From a checkpoint of a small CTC image transcriber.
Model: arch resmlp, patch size [4, 4].
Training: adamw at rate 0.00086, batches of 128.
Rows from block 4 of a small CTC image transcriber, named by matrix and row number. Rows with one number belong to one neuron. Each number is 128 + 24 x the weight over its row's rms, rounded and kept within 0 to 255. All counts start at 0. Numbers have three digits each.
After each neuron's rows are labels from the 100 images, of 14976, where the neuron reaches its highest value: "top examples" is what is common among them. Only what is clearly more common there than usual is listed. The data: seven-segment displays showing three digits. In brackets: how many of the 100, against the usual share in percent.
# fc1: MLP up (model.blocks.4.mlp.fc1.weight, 960x320), inputs 256-319
# fc2: MLP down (model.blocks.4.mlp.fc2.weight, 320x960, transposed), outputs 256-319

fc1.5:162133123174115138133142155153137137124135131155107144140155126153116127103137131117125092114150108169147115127080160105126147159113147147099132138163160147112107132134148151135100121142120110
fc2.5:129114138112195079102155125147133097110169124141120139152105093108126145109109127128142157137131132096144085127166080150106154135127164148186158144119103163073116112111161088075141142153133190
top examples: red glow (36 vs 17); first digit: 4 (32 vs 9.9)

fc1.596:143121115113111174160145134111129159074087138116136114133116142156116137141128169146115137078152088163172135152070133178151154174139130142124144091114147111097128148094161118109170175128152103
fc2.596:101137125078142092139148104126130123140132125118126158117119120119099133134147123126113106162128113108146105110095125120124121106141142128137151155150174117150154152144089172126119177154124173
top examples: white glow (47 vs 17.1)

fc1.47:123110147128085143156094128115147139120078141126133101134160177149123150152129151101135116117130122140117168162120167135144148189101138118133129112137154067125140138141168122171165122121144050
fc2.47:075172148081174103107148114126170122105122151124118126113122136117148123138082125134151106118073127135110144116085130134108110124101111101137122127133118047132169128139121107113120147071137110
top examples: blue glow (37 vs 16.8)

fc1.722:179113135154089149148142162123154125117140088143126126140180148112103109145157150128109138112177100168156105126106162148115173187110149147115123112145138155109113162132148166112136116135102079
fc2.722:138153137140165117118136147183117114099134161098138148112089129128144126143100137141111140146127133141115134147130104105126155120091150137158155126140122106080132117175187126123075185136130162
top examples: red glow (41 vs 17)

fc1.49:100103152159102131115172131151158108124178120101068154132170108098101119128151122105147116151130118131136194114109162127095124128142113125108081140151128126149161109133119160120136111119160111
fc2.49:055125115160098126114162109092119094077100146116141151127131109107095109136092131148176140117138143159138143126159167098134145142117130100130126144169103115173099089135139138140112142118091086
top examples: first digit: 5 (26 vs 9.9)

fc1.404:095089142155126118095131108141152161076168122095088154157141125090102112115105130150153111141128083127139185125130140148110162120166107099083087150115115143148120119186139164087133133148118145
fc2.404:044091101141111140169113119110113148108112116103110185131084122085113173134125157150129104093113134142136156107138168137103153110135141121140147123143134090148129078130122152101149127134118097
top examples: amber glow (37 vs 16.3)

fc1.196:134122164136049103129159130125116090139103114154119137121126165127132157108123145132094185122127144159130134131103165142093162145113206118129134102143156134123142135128139126152129112138089032
fc2.196:109127106122120096131141106153105076114146114123138131159105130119155183162181142142113190139110135138157135088099113125119140137114139146131092106114105171146128139142105138110087073130100136
top examples: red glow (57 vs 17)

fc1.597:138148115122068122123095184083116149164199088102113157169135115156144159151124116138152092149130146134100099070113136122106125156121100165139098179132123158162123117116095115119151088138115085
fc2.597:121121123118193121123140107138155082118114095129163120120168153099118082117118121114101136123094140106158150142152086153130114129108155112117168151129131124128122168108130122141166120095165181
top examples: the digit 5 (58 vs 27.2); blue glow (44 vs 16.8); second digit: 5 (31 vs 10.2)

fc1.595:124094118137114115113136141087110173116127122093109158131107143140101112156079154145149094110174139145142138121130158151122195130163162111147126160104118105116094148105149098106180146120199112
fc2.595:128113135120107116114163118079112105166095115130120188117139127098089114098130098167118112113138115099144132148150125123184112126144143146129136168161144131160134121107116155145125139156143119
top examples: the digit 2 (65 vs 27); second digit: 2 (36 vs 10); second digit: 3 (28 vs 9.8)

fc1.655:123123133155106170121140163134119120113107142140121154123157181142122154093108176123134138094150157187120114143124182098121163160096151074145112127146145100101112140136158096110142135113173106
fc2.655:131136100170116092097126127143099116110167137108124131146080108112153122160168086123102162152147123141140116104139097104118136103118095181133078124132083166136119113140123156159081107142073146
top examples: green glow (39 vs 16.7); second digit: 2 (27 vs 10)

fc1.411:157111141119110163100143149159155069107151135089164110158121198099105114153144152100106147119153141136114135092151151100123138124100120127101135139175142158139098185161108201142148118113126107
fc2.411:159129122179137114121134129193117103111113168103162127102093158131122114136142138100092139126127142120163127152125072126147150089122154136143145090153078138114092142169167149142080098160104157
top examples: the digit 6 (65 vs 27.1); white glow (58 vs 17.1); the digit 8 (55 vs 27.2)

fc1.627:129115155115092140172101112147135136077125135135092138101165150166136138129162152106133133106146114172170127130093164108102151137113114054108117100127147102134144109136169141144116119130142071
fc2.627:111144144123153114104176089108154093101131129107117106104129134098120120154102114127120116138093158142126167109136097127124118124074124146174114151149066121123139142154122127131111164104126127
top examples: green glow (42 vs 16.7)

fc1.107:125117114118093112141150116102142172073144143113075139152115128090121166103119151124133113105124136146131105122129167153129151115137119066117093128120151075092147110169140094094136140109124105
fc2.107:108115142113140105154129097124123131091151103137102117146097103111134175087123114113077158121132123083155111093121103155121141156145129143155142148115156105127125085113153099089147137148092149
top examples: amber glow (40 vs 16.3)

fc1.396:131118157153081126146179119149159110131151136120079136101159092120110114121144105111135121151133100144165171154105158119095112139141119109097078103157127142155176097111137165143118111141144097
fc2.396:079135126157119145104163121107143098088098135127131144135149135130114115164102141130178113136127165157127168120154165093120127131100118118094120134144091106151113106140099142145119133111136088
top examples: green glow (43 vs 16.7); first digit: 6 (33 vs 10.5); first digit: 5 (30 vs 9.9)

fc1.260:120130153178127152134160146075116160154090097179148102124138131184143121126121102122154136125174111114118132171125140127111139189101142162164096128116120106138106139099178087152176099138142132
fc2.260:113134118135116131105120099091104121135138138168134067135093096169133111125117099135124097130107110118115123134146155138119132143107130134135077104108111127146128120075126114132127102146143122
top examples: second digit: 6 (30 vs 9.6); second digit: 0 (26 vs 10.6)

fc1.466:170116127121043122132104119145147128149157102115139119172149156155118115146144127110138113090136114153131145129134152177175127159134157091070101144122159138092101189125144125132127125097093018
fc2.466:139164101100156108130083109109127159140143110102119124167109139155178149130159079132120113144114156047114126133111121137104126139166115147097117120089110138111166122101107103117151103116121182
top examples: the digit 0 (64 vs 27.1); dark on pale (59 vs 16.1); second digit: 0 (39 vs 10.6)

fc1.652:126089133113071190134133128138082124137121099136146103128111133147097117158090130163147096124117120197114157127103181152159157120117136143111148120122115147103110117103128168128106171141104125
fc2.652:162128148144101164128118133121126144173102104125140122138147140153104096126115144118134108129167124138113116135157142143105145133148124125076148118144094174136097108072134119123140150147135148
top examples: first digit: 5 (28 vs 9.9)

fc1.539:142121128122086124125187151109114133088128161140119123104141136137140146103150161081133128078125123134123108124067194169113129124132156168146092101120152103097118129113120125137149134079144126
fc2.539:134102119107130096117131139125139140117154123101090187142141159077079131111145159126099152089124100110184130098139085157134160118141148150141149151132143140123116174158136154084144080153140123
top examples: dark on pale (72 vs 16.1)

fc1.408:107110172190086119127165110129138111117143148121122134138155103097115108149129112094193093126128140139163157133091147123114128130140126121144120149134142124163160132118124147148113125084121105
fc2.408:099119099125120107118164133098144116087141125140139103130153109112085119143094127106159112132128133133122116134182128127106155162106136118092079123123098127134071103126157136156129109138095103
top examples: the digit 5 (69 vs 27.2); the digit 6 (59 vs 27.1); first digit: 5 (37 vs 9.9); first digit: 6 (36 vs 10.5)

fc1.423:169139178162119168122127153148123133133160122171129118153186137158137139108099148113135118105155121181106114112120156144097139143125174143103145131117106153080161150119139136122132134148099109
fc2.423:149091128151156154114108142142067121144187110132123135170063161132123148147105133141144125148131152131098159123119162139100185180097149112106117109108132151119129102124167127103075120149122151
top examples: dark on pale (92 vs 16.1)

fc1.301:200135113115106197135156152157116122146129125115115121120125172141124123082147164139132131095152111150093118102138132118105139098084115124070150094131132150116166149134117141146109149157135107
fc2.301:159105132150135133113136111147094136155150146157098114095111136101111120091131154120103143150106114117127108111137118146115152089114141129123125132096113193122138116136163147116100142184123152
top examples: blue glow (45 vs 16.8); second digit: 8 (30 vs 9.9)

fc1.716:105099136103127122156101094113119129081107117121122123120137137104102170096096145154127089054109071150147141154100152151106148134151117099142139139118112109097144125125153150105157135170150145
fc2.716:164121142117149142111129121136150127118130114179128084136092114154148116123164102088091148141151124079127095132108086144145115164126128137118131103114166124115123139126126087125080149136105182
top examples: the digit 2 (98 vs 27); dark on pale (63 vs 16.1); first digit: 2 (53 vs 9.6)

fc1.579:114110136129050129144111105120129153142093136194167066133118104140121139151107099092173064106128135163104118176139153139142109136156151134104167128119133128137104119102128115144112153126102077
fc2.579:123149146106119141150137124104120144161158082132173126139143118146130153136140117117150128165160152111128092120132145156134112134164137128084117108112144123132123116107097121129161126135097172
top examples: first digit: 6 (29 vs 10.5)

fc1.607:171100150101123188131127136121130110146107107154154105118109128143123079122101142129176099108134104143125157125117125158161142138119158117082127137162127145109102151115111112144104186140145139
fc2.607:164131141157109166159084127153110136195110105138175108152128155152117131153115112113113135143157162114094102161150117139116133139138133117110168120129156147153114134090153087150105141118105167
top examples: first digit: 5 (28 vs 9.9)

fc1.761:175100157146111138122128115127125163118121128129106106138101143087099124151159113104160127114147145124135168179147133163139138144145141102113123146097202106167097146144135117168161140084159078
fc2.761:119130135114165100091125130102127104108136144144117136133152077148151114091116109119164095140156111128109093119143117102157138135153131115120138194163104137149087085103138126143126151135116132
top examples: the digit 3 (62 vs 26.9); white glow (49 vs 17.1); first digit: 3 (31 vs 10.2)

fc1.37:130115147146139135132128123156104144121110107156151113150135149107125135141087114132148105156123116158130153148096163116101169189117159148139133122126133127112143161144183122137141157147092136
fc2.37:121114121120163123100110198125129176110154143116110165158104121151125115165120150133129076134132093123117130157111124157108164150142158157166161156111135099079111130123172101105130146129196143
top examples: the digit 1 (66 vs 27.4); second digit: 1 (41 vs 10)

fc1.63:150107144115120178123119139128142135135117099156124102143101113119121095103075159147142073113120118153114148133129161170159140131118148120102136146143136142096127148126139129112096144172150132
fc2.63:151128138149147162128088127164116142165130140147148123149100170167143149147111130107101133135144139122098123167113127151100153176134145124109178086100157133095128129112193055109085119147125172
top examples: first digit: 5 (36 vs 9.9)

fc1.575:117105137127127131119139127128139116139130106134133086140180188085122123120145101081109119117099110113127121132129100158153121107098123171099126142087146122110134117149110164207145113147143119
fc2.575:131160111089182116129116134149114148134144153134144118086142094137173109121171114115138133128122101093100093138098112115112088117125094092131114166124109119144131124101105100139140126082112199
top examples: the digit 7 (55 vs 26.9); first digit: 7 (48 vs 10); green glow (43 vs 16.7)

fc1.507:115109127173052114115117090114142184108095166153164081127112113112115146145104103099161105110110167170105112186129142144151124141175160168148158130122135133145121126117139093117107152110125075
fc2.507:122142113113128144147142118110105130126139106122170108126135138142097134112139137107145150148154142132116099111132149145148165121131158151122132114132130125142084125129111129139145139155088160
top examples: first digit: 6 (30 vs 10.5)

fc1.304:154138169145089114118148176109112155137164120151115123143168121159148138106140166135117128066148107155127097111087159164092140105131156160137144144118124132088126134114123155094141101120107121
fc2.304:149092128111153126108122116177122091092153130118124133126133170101110121107143153103084146097101117122169128111123071147126178142104165130138151130132125154133084154138161143106102082146141158
top examples: first digit: 5 (25 vs 9.9)

fc1.519:119134086137093128135160131157164149094120161114132131125141139110080145143148142119128121115131136158162110138094137123135136187155114168142112096112172108123146159103140139125127157110136089
fc2.519:100169109127181082151185109097133135120138106093085173136122115095080128090137145114124143108120114116165106110155118121099144097116155158128137122126136130130144120137130144113132129151130137
top examples: white glow (60 vs 17.1); first digit: 8 (27 vs 10.2)

fc1.17:133090162158087109111163115115121155128108120133107111164140116101107125137142106103173124125135125139151151156104156176118145147146174133135138149137150141155128115129131116155164131122122074
fc2.17:089111099119137138122159133143147105089123139114115115115137086130104146112130110142154125126173125118130109125124107091159133132142102121117076121161100135160066101126124158139110124136118155
top examples: the digit 6 (63 vs 27.1); second digit: 6 (30 vs 9.6); first digit: 5 (30 vs 9.9); first digit: 6 (29 vs 10.5)

fc1.268:090139138211121127122156137123081129141118130146154109142120154150117132150127095132133117107168142131128103150129146111102142147111135151152120158097114120138077128139180119130129102099106125
fc2.268:151115122156143160116107111116083124157159128179160076128088146156109128126126097134110127136121136117099122122135125141127163161083164150135115095110145159150116125118119131156083114154131143
top examples: red glow (38 vs 17); second digit: 0 (26 vs 10.6)

fc1.755:135099141121127143176135096135141147090112147099133120119125148125082156116094175114139100122129136148136148130127173122078168160133178148122132107143124141120147167103139142123115133169145137
fc2.755:148141126117168141075080144178171138117145137161142104153098143154202104166173105124140115175134144110112132136127116129147126162153129125101154134111130132091109129160097098103098167135116199
top examples: the digit 1 (69 vs 27.4); second digit: 1 (44 vs 10); first digit: 1 (28 vs 10.4)

fc1.564:085106137144077172109165139103126092112121139095132107105152127131097093110123095154161127087154152157136146143101125132152126111127131104129101147157118131106131096121143108132141143101089059
fc2.564:126144115144120115098121122130143119150138095108127156135123174090106075126129115116127144132110124160114115113117108109134126126098110117125128119143106105142122113146147160149072144123129109
top examples: the digit 7 (55 vs 26.9); first digit: 7 (32 vs 10)

fc1.726:185094135094055151153098123127147129144130074134147109164129172148143123156136157126140122125117118141113178115146157193136130139124140104057146145128115111077124160112108116131149150143102070
fc2.726:147142158092150104140087125091132154140144101127117119162079122103156162127121087118094149143125130058121117116109118177111094139173120120110129110100148099115167106104104096110160126135108149
top examples: the digit 0 (57 vs 27.1); dark on pale (45 vs 16.1); second digit: 0 (26 vs 10.6)

fc1.319:106107152097105115134151152137130155093118112126106128137161155118113117153123136151107143130137081154159102124084132161113132124142114144120157085094130158099170107100151135127169143117104121
fc2.319:106122126123159121157164136102145136160094099099098216131125127105067148122138154161146125102120088114169157133126126136112116122146139157114144117148151133109160122137123148094127141169143155
top examples: white glow (40 vs 17.1)

fc1.686:102085124118049143099125154123087124136131092165128106142123147100117130133106108147154111136130125161113151132111188147173153128135125157103141148133077127112135096113112147140128165140100088
fc2.686:148133154147128138137115136104095117140143114122120131167163114103112128085091135123153122133150139136112109123155140158085146133154115114113163134139104171131136100089150120120166176099121136
top examples: green glow (41 vs 16.7); first digit: 5 (27 vs 9.9)

fc1.559:102119140146082123118097131113156118128137125100124128152153117145098104155087159183133122119142124147136111132114151123129139199114110073155141165160118128155134139129189157116156095115141080
fc2.559:111140137132130105149161134106148123141088134106137148088129152153087134136101132126133105109096122100133122118143118086102139143114134139143095106136119092167115133166131163155101092158143116
top examples: the digit 2 (54 vs 27); red glow (40 vs 17); first digit: 2 (28 vs 9.6)

fc1.706:173147124101043151163152188122126152121123110128113086119161152160124155123130118105105102095158105185108117150091206133110127180084145156114122098121104130108125103105150142174132094157125075
fc2.706:074129156111138117108115083115107119129133152088114148171123163059112139137092158118130107124064158102131110122148125159137144132115134144111150128098107141142139108131146131078127111114110139
top examples: blue glow (42 vs 16.8); green glow (37 vs 16.7)

fc1.201:089132157122068133131098112146137144105117120131179119144100119174147112160106117119157116130160107130087190098145171109123120093122115069106144128136119163115123122121133129142140148125062103
fc2.201:166115109167062157175119129128141151195124120157114122105105129137111135130095124136112114136139097144135126128165153132135072093145082135083088099107149141127155117107136169173129130175155075
top examples: the digit 6 (60 vs 27.1); dark on pale (45 vs 16.1)

fc1.96:174113155149068128134113098130153103138111114146159130113111114150141082145128134151160131112121119147170139167125155139164117115134120075095143089151169140139138133101124135127081139120131105
fc2.96:160144136123148146148152115080119131154125057169117089117143126140130158146108119099144150170136157095118148121160135145124109153094135130088114125122118121118150118140108096159165116165125134
top examples: the digit 0 (59 vs 27.1); second digit: 0 (26 vs 10.6); second digit: 1 (25 vs 10)

fc1.624:116136133104092176171105162136125123106149108109105109144139167114121135130128116108119078112138134173102189128093142146127120125121102113063088109112153092127143111141122150136098143132138103
fc2.624:138127128135167143099138153113143157119155128100132142123081141121129101168106131109133093098119135140127117158117138162105104130125130088103140102127089092101136127097137114103136114102138148
top examples: the digit 0 (67 vs 27.1); second digit: 0 (28 vs 10.6)

fc1.582:152082181167083135100132136117113113144123138146130126169162141156106134167135118113164118112151140129135141145094144146112150175141180099106148141126153112144113127115133133156160136136132086
fc2.582:112108099113117121128168114142136111064123161091118112083150096142095140114123155122148148123156126134150097123121102110144149123134125122147086118153083141167074119130139148128118105130136133
top examples: first digit: 6 (27 vs 10.5); second digit: 6 (25 vs 9.6)

fc1.32:127109150194051129142127088130138138139118154155146086140090117103111135146125100125167078113121124161157132160121152144150135138140136124108160125098155125161133134100130129162102147094106052
fc2.32:097120107126128144154152125091114127114147138172163115118117083151128161132137129114151109148159129156112101152131148145127143142140152118081107076102104120128099082115114131139112120141099131
top examples: the digit 6 (66 vs 27.1); white glow (43 vs 17.1); first digit: 6 (33 vs 10.5)

fc1.331:183110121135141163103153095112143109104099106167110111107162127153099113068124127100144152118167151129123123164146144116175133153108129092123120133129144130138123131116126116155171174158152134
fc2.331:171136141113126129118173115115137115161125093144087128110115095142100092113142135144147115141157117151152132129130125091135111117142165102100128134130134151154142127121097114162127157169173131
top examples: red glow (38 vs 17)

fc1.38:093096140176080107138170099130119156095132144118147127116126112144131143149145139113159103110142133179122115154114164136101132130136146109141141121121110109113129151149178133109149120065094085
fc2.38:116167132153166118125105120147074121153145144137144114104091145148141155123125095117128141125130151110098081105151126104101170125119122119124138111084112127146137087149147118152081132156084154
top examples: the digit 2 (56 vs 27); second digit: 2 (31 vs 10)

fc1.80:109113179167100106125122138149141113143159136172116129146179172120137151131124127135141118121132117196143136125116136153106145158115164097099122144102129122094153153157162131134113127097115068
fc2.80:109125116116162112086115129157144110113179134128154113149102126128193154200143124127140158152101138135128145120118111138120144161108121148132103140117101148104140140129108097125098119123120150
top examples: the digit 0 (61 vs 27.1); white glow (50 vs 17.1); second digit: 0 (32 vs 10.6)

fc1.398:106117135173128138128213153113131113129136103161109106100132110134103074109135139103175105107171116118126130120125168132089143137110118129135084142156107090119108146096164120144151127130154134
fc2.398:092109101127124092113159112080138119100136150129106132130118081129060132116117118182149099127128138110143131108140139140090173137139162118145069119144126160142122111102160152108126121175128140
top examples: first digit: 5 (26 vs 9.9)

fc1.545:110106145150113158137132118128152147045096114120123109120163179093108124103128169097131142100128120122117162127144154128120193156121153118144142149158134111078168167155160136112192138140138114
fc2.545:127167137118177088112112130156119101129151128144173111120077119137138151125138090138102153150137148119108080112116091089124159143109165114143148111146135126130126117146123108167086165131067153
top examples: the digit 3 (58 vs 26.9); second digit: 3 (37 vs 9.8); second digit: 2 (27 vs 10)

fc1.380:148144113105048147152098114097117154118140123136119079142096121130110130102080136156131103117140121133113143123145202153179122125132101117147084124110140096112141106105157083135138164122088047
fc2.380:155146150086163101152129115073149141168137087124111145140115139097106137132112115105102130136087126070124134105136103142099099151125128142131125132119151067135178139142108137140149118146143157
top examples: green glow (45 vs 16.7)

fc1.727:142129108172126168160149119159157113147119119162123119120149156139121143098150141126120120135159111131121114179136141118128127161112100121101099133101139120147098113104166131145120138131197140
fc2.727:118131109158105143099129126124139136138156118110110163143070133115122135131134114154110128124119152163151123072093135128133123113137123150105129104107143140126128065133097133111087153150148114
top examples: white glow (78 vs 17.1)

fc1.183:135133122168052126120109105108150155138108185159154073143093131121123143136079137133134112104130162162107111179148149152151127136142151160137183092130114136134152118090130094121099142108119047
fc2.183:131124113098122143160134119085111120148136116163153131128137126128115157079119135147130123138141107113113120123122149150145144144136162154112148129116169138123133136094124146134157146146114137
top examples: first digit: 6 (27 vs 10.5); second digit: 3 (25 vs 9.8)

fc1.122:112115167119105116172149118130135143125107124126150071076129178128132131132059138107152134106099087132133174132111158185098167145104182120132173110145094100112162171101120138162138135136152144
fc2.122:116157134120083147113096147185153130169139093124131145159106174138148151178175111131130144185158170118115144125104139128141114138149128141080151112129176109128130136167089113140102121144123150
top examples: the digit 1 (61 vs 27.4); third digit: 1 (37 vs 10.3)

fc1.648:111131136145068158114149160116111103072117115124134107126106169142129122155112115124129157085140172150119181118115181130102142120128166118145145116147108090097139113131114117136157119096135095
fc2.648:142093139146116122102146108114102099128120140104128172107174145097083105103111132151126163073146117145153121142151100135181154116149149117137146151153121197150096156129146152117146121139127116
top examples: white glow (38 vs 17.1)

fc1.261:116088126148088138129145156107136169104113102114098139131133162105113103153112131096116140125148133132146169148138125177122151145148146134132138127094161085123127123118136107132197146144182089
fc2.261:083122150119151110129152118072117110133096132116114194119188082091103129083096133180179101093135109140129131147137162128147145117153147110136162194156121155150148096089132157114160155114154114
top examples: the digit 2 (58 vs 27); second digit: 2 (39 vs 10); second digit: 3 (32 vs 9.8)

fc1.457:114084149132067151148127104123156161102101138089157096090139187099119128141107137132137143086120096145139165146126158183131213159135203104135175119163117119076125156117129117120176123152123113
fc2.457:128175142118112151118091148175163110145137110119162114170113151150155148151141102142143109174173164124091136131100147123147116168146132120089145110150136124100119135134112087126120165132102178
top examples: the digit 7 (61 vs 26.9); the digit 1 (60 vs 27.4); second digit: 7 (40 vs 9.7); second digit: 1 (33 vs 10)

fc1.742:120122144142108129131130133137124125116121155152118118107176172160124148099121156161150144126142159185127135123109167131104186176121190082140134131127155111099135160147164121133133141115107087
fc2.742:130118104103144078088143111141113119115167120100114112147105118102161154169153117142153164150112090099130148118131128132093166145127125164156086173126142171118150158143120113131112153134133136
top examples: amber glow (40 vs 16.3)

fc1.656:093093139137110101106121089161133121078114117108134138137126113155135109178097136144116130163099097124109175138109140134108155139141128148144124114134118154154116157140140162085123132175147143
fc2.656:107146134157078147166118137101123155158078107122135133088133142137133151143116142125146121099124120153129136137123170128121122124150117146147103127139141120120139110130126122137140117128133094
top examples: dark on pale (54 vs 16.1)

fc1.226:146096119121087199117114133117147121115113109170138081115147159130089122073129121163126127097172139139117130135128130156171129153112148067116147164179169136111109165140132110126151148154106110
fc2.226:101163115137158113080117129147101110141144136136120175140078123134118098129123096160116162140126141136107076108126107107128157118134137101120151083126107138104115076151138140097086138163102170
top examples: the digit 7 (65 vs 26.9); first digit: 7 (38 vs 10)

fc1.486:118120191129063105120134108124120120132090152148140083135109134128168120152119141139128153111105128156138134156097137162106124135126197091124157105117133112102136113123140108137109124107118036
fc2.486:092117100135121133130151115149155104117130142150128119120132096133142176144160149143127151128147125150146138120120134127154126096127119123104073107122091137135115112135087149137130094122126136
top examples: green glow (42 vs 16.7); second digit: 0 (26 vs 10.6)

fc1.62:140119118128093153187134118160159096122111120141145127127148141164121131140163150093131098112137118177138141134074176122148122163102114121063109102175156092149114163093137185186097125114148084
fc2.62:075157154140143130087155124103173136099131112123136152155111108110137099159096129122172110134104171163147112123133152132122109140119127116107139141131090103114132096117111100087148134077114088
top examples: the digit 0 (65 vs 27.1); dark on pale (48 vs 16.1); second digit: 0 (30 vs 10.6)

fc1.490:113137110176116113139166152164121093146130129162151152143141116123113136108142128115143095106150140156143113122101164112132144144100138141113093133137140121134084138097146142175111093095125100
fc2.490:085127128116135125095125097087133123085159131126125122124083106119112128153099105105116132158113167120089112104139126146155181154104173108138106126123137112125130100136131111110124144164110135
top examples: amber glow (36 vs 16.3); third digit: 5 (27 vs 10)

fc1.236:151134128155121124139167131103136135119116095124113133096107113108102068089112133118163135102146114127204141140120152123136124114123114066128080134165187109147110155136141116135099098118122115
fc2.236:160127097166138122123160123114130118122115117150126086122157132162072138110131147108110138144127162113117118115162110112113151113103163163134118108148109149115133140123103129140152133175137127
top examples: amber glow (41 vs 16.3); green glow (40 vs 16.7)

fc1.227:126095157173120128127154128117154131129132140120122144131144119101093097171137119116175125145136141123151186151124136174093140153137177139134119137119162123142148133132143134161162135127146120
fc2.227:064114123112130110137144121084100103084119147098122135125137095099098159116077130158150129103130119118132113108145120116128147188121121128130108114141083126151124079070173115134098114140090110
top examples: the digit 5 (62 vs 27.2); first digit: 5 (31 vs 9.9); second digit: 5 (28 vs 10.2)

fc1.118:128113190118076110160170115150145124081133129141118131094181119137113102147125121107146140125116104160184129147087153140061131158126158096129140104132128138117157125116151170145141140129131095
fc2.118:106113095154111124120152102127131112122102111126116142139142116147108157146147126156140116133120142114131156123150150120104172152141152163098095109130109173130136128125107132109116122169147112
top examples: first digit: 6 (26 vs 10.5)

fc1.723:143121157130081106165127114144146122164101135165171089101131163128144154133085138119143127115110061139145133162114178162117151125119173127105177104120101104104117146093129122177119131152135122
fc2.723:139158142116097147117114138131119147179133105152151128145105148167173156171167103141158117166171149127118142158107159150152116130149145142051129095097127140107128114116076075143106132142136148
top examples: the digit 1 (64 vs 27.4); the digit 7 (60 vs 26.9); second digit: 1 (35 vs 10); third digit: 7 (33 vs 9.7)

fc1.567:119124131148099089141122111127163154109108145156126134119180164140140156124118146131180116120129126147131128153105170120119164174121157110134113137135167086096145172135186103154134131110134062
fc2.567:144149127111156121097137119117078130121140132140134087145090143138161118175128120134136125152107116131108170142124145137104165158078142147141118139093109153114146144097129093145086129110123146
top examples: the digit 0 (60 vs 27.1); amber glow (40 vs 16.3); second digit: 0 (39 vs 10.6)

fc1.527:113091172112102150122141144128163116128145128088137135157126115141118102171117127090146131163156131131139194129118157128117136121121140096081122135143145122135131125107121139172158138145134082
fc2.527:143125092136092124138119128148124104119153120087118143109106135080100122131122128123119136105123116151116121109135129127128132112121091116108081113179075139170121117142127169168073116131090095
top examples: the digit 6 (61 vs 27.1); first digit: 6 (27 vs 10.5); second digit: 6 (25 vs 9.6)

fc1.635:105073126144141138171140099110160178081106138134135109125111137096106176132088147078115093102105109137128143156153145149093151144133140115123130109129124103116114131122144126126145159171135146
fc2.635:121113138115141140097079131185167114122137125140128135153081130116195127124156131125106142143126134108123120109105114139146152139162138125114172135155132134093101129157123105084105144134099193
top examples: the digit 7 (63 vs 26.9); third digit: 7 (27 vs 9.7); first digit: 7 (27 vs 10)

fc1.327:097097141133076159108136128099153082123136134126148116134157127087126099133102102164137141106137131143124151122117126148172111110128128116099104155192112160109145110098128147152141168077077098
fc2.327:124140135175137139097134113113097124155132105114134180151113134137120080163129097158122141151136142140119103127127117104120107133129130122119134120133133175143151136128136144122088147145111158
top examples: the digit 7 (64 vs 26.9); third digit: 7 (28 vs 9.7); first digit: 7 (28 vs 10)

fc1.59:157131140154073114152163096143135128125156111108118139110121106117117111090152124125207101130128105133177133097115170121133128117111117106112089147139159133155144174114130146139110128095109085
fc2.59:160129104138144096108169117083103118130128111161127082115119120146088126125111106121135125122111147094135110124169118118128149140105143124134073139118102167137106121118122132151104126167099130
top examples: amber glow (37 vs 16.3); second digit: 1 (28 vs 10)

fc1.320:144118136146127161118131113079109168079096150102116118117117123127131134125066165132155157120136157135103134145143152122137190118145161128149141113136098149094159097122104084108136179152108138
fc2.320:175121117115161150102081129125132116154165133169101096130133122163165134093136091161106125156158138114088108100131111114149147178142132126127125151135126169120148127107142084121133167188117154
top examples: the digit 2 (93 vs 27); third digit: 2 (49 vs 10.2); second digit: 2 (38 vs 10)

fc1.245:132123132137083119101161115108118114106122126121128093093169161114112104094100144134142139121138117138153138113119149144149166163110169127147125150121154150116137181132144121157140156119131076
fc2.245:179121102098142080137130140123115180156157127132137128122095104127153169164139117144154141130115113078138108105115123138125140182151139154136083131102153156096138150129114098156073114147094131
top examples: amber glow (43 vs 16.3)

fc1.89:131118141120074101121136104151152114134163132160135109167171121114105116147129106096122108147131127105161145119143128145133115143142135130138118164129182112170112152083128183156162133102094084
fc2.89:129109138137158106096137142129124120122129132158130112162127070127162070133159123101133084159113112120122120133172140127110121120148092133073101143123097144120098090121110149129131153114123137
top examples: the digit 6 (68 vs 27.1); first digit: 6 (35 vs 10.5); second digit: 6 (29 vs 9.6)

fc1.358:152113120156068145153125122140110105158137142152170107125096118130117157128140088131131089123120098162146108151103162117146135134126136147088145129121124141142096124099114162159090134110125095
fc2.358:117172159137111171131121123097097129120149112141150106151138135169145142149091146108172115144126187188102117132141190149143143147111134108062113081091088124115115082143134093122138105113101100
top examples: the digit 1 (71 vs 27.4); second digit: 1 (40 vs 10); third digit: 1 (26 vs 10.3)

fc1.543:147107141120103140168139107113132153113104135097133101074122155100086149109119129144145126112118098117156187151127170156136174147132161134159143138170124145122143159109125132172162171156154134
fc2.543:126141123124098144106105150181148130136134110104149154151069163157122130163143117162138130166157158129129157135121144126159158131149167156098164077145129154087103122139132113103095149155095158
top examples: the digit 7 (68 vs 26.9); first digit: 7 (52 vs 10); green glow (39 vs 16.7)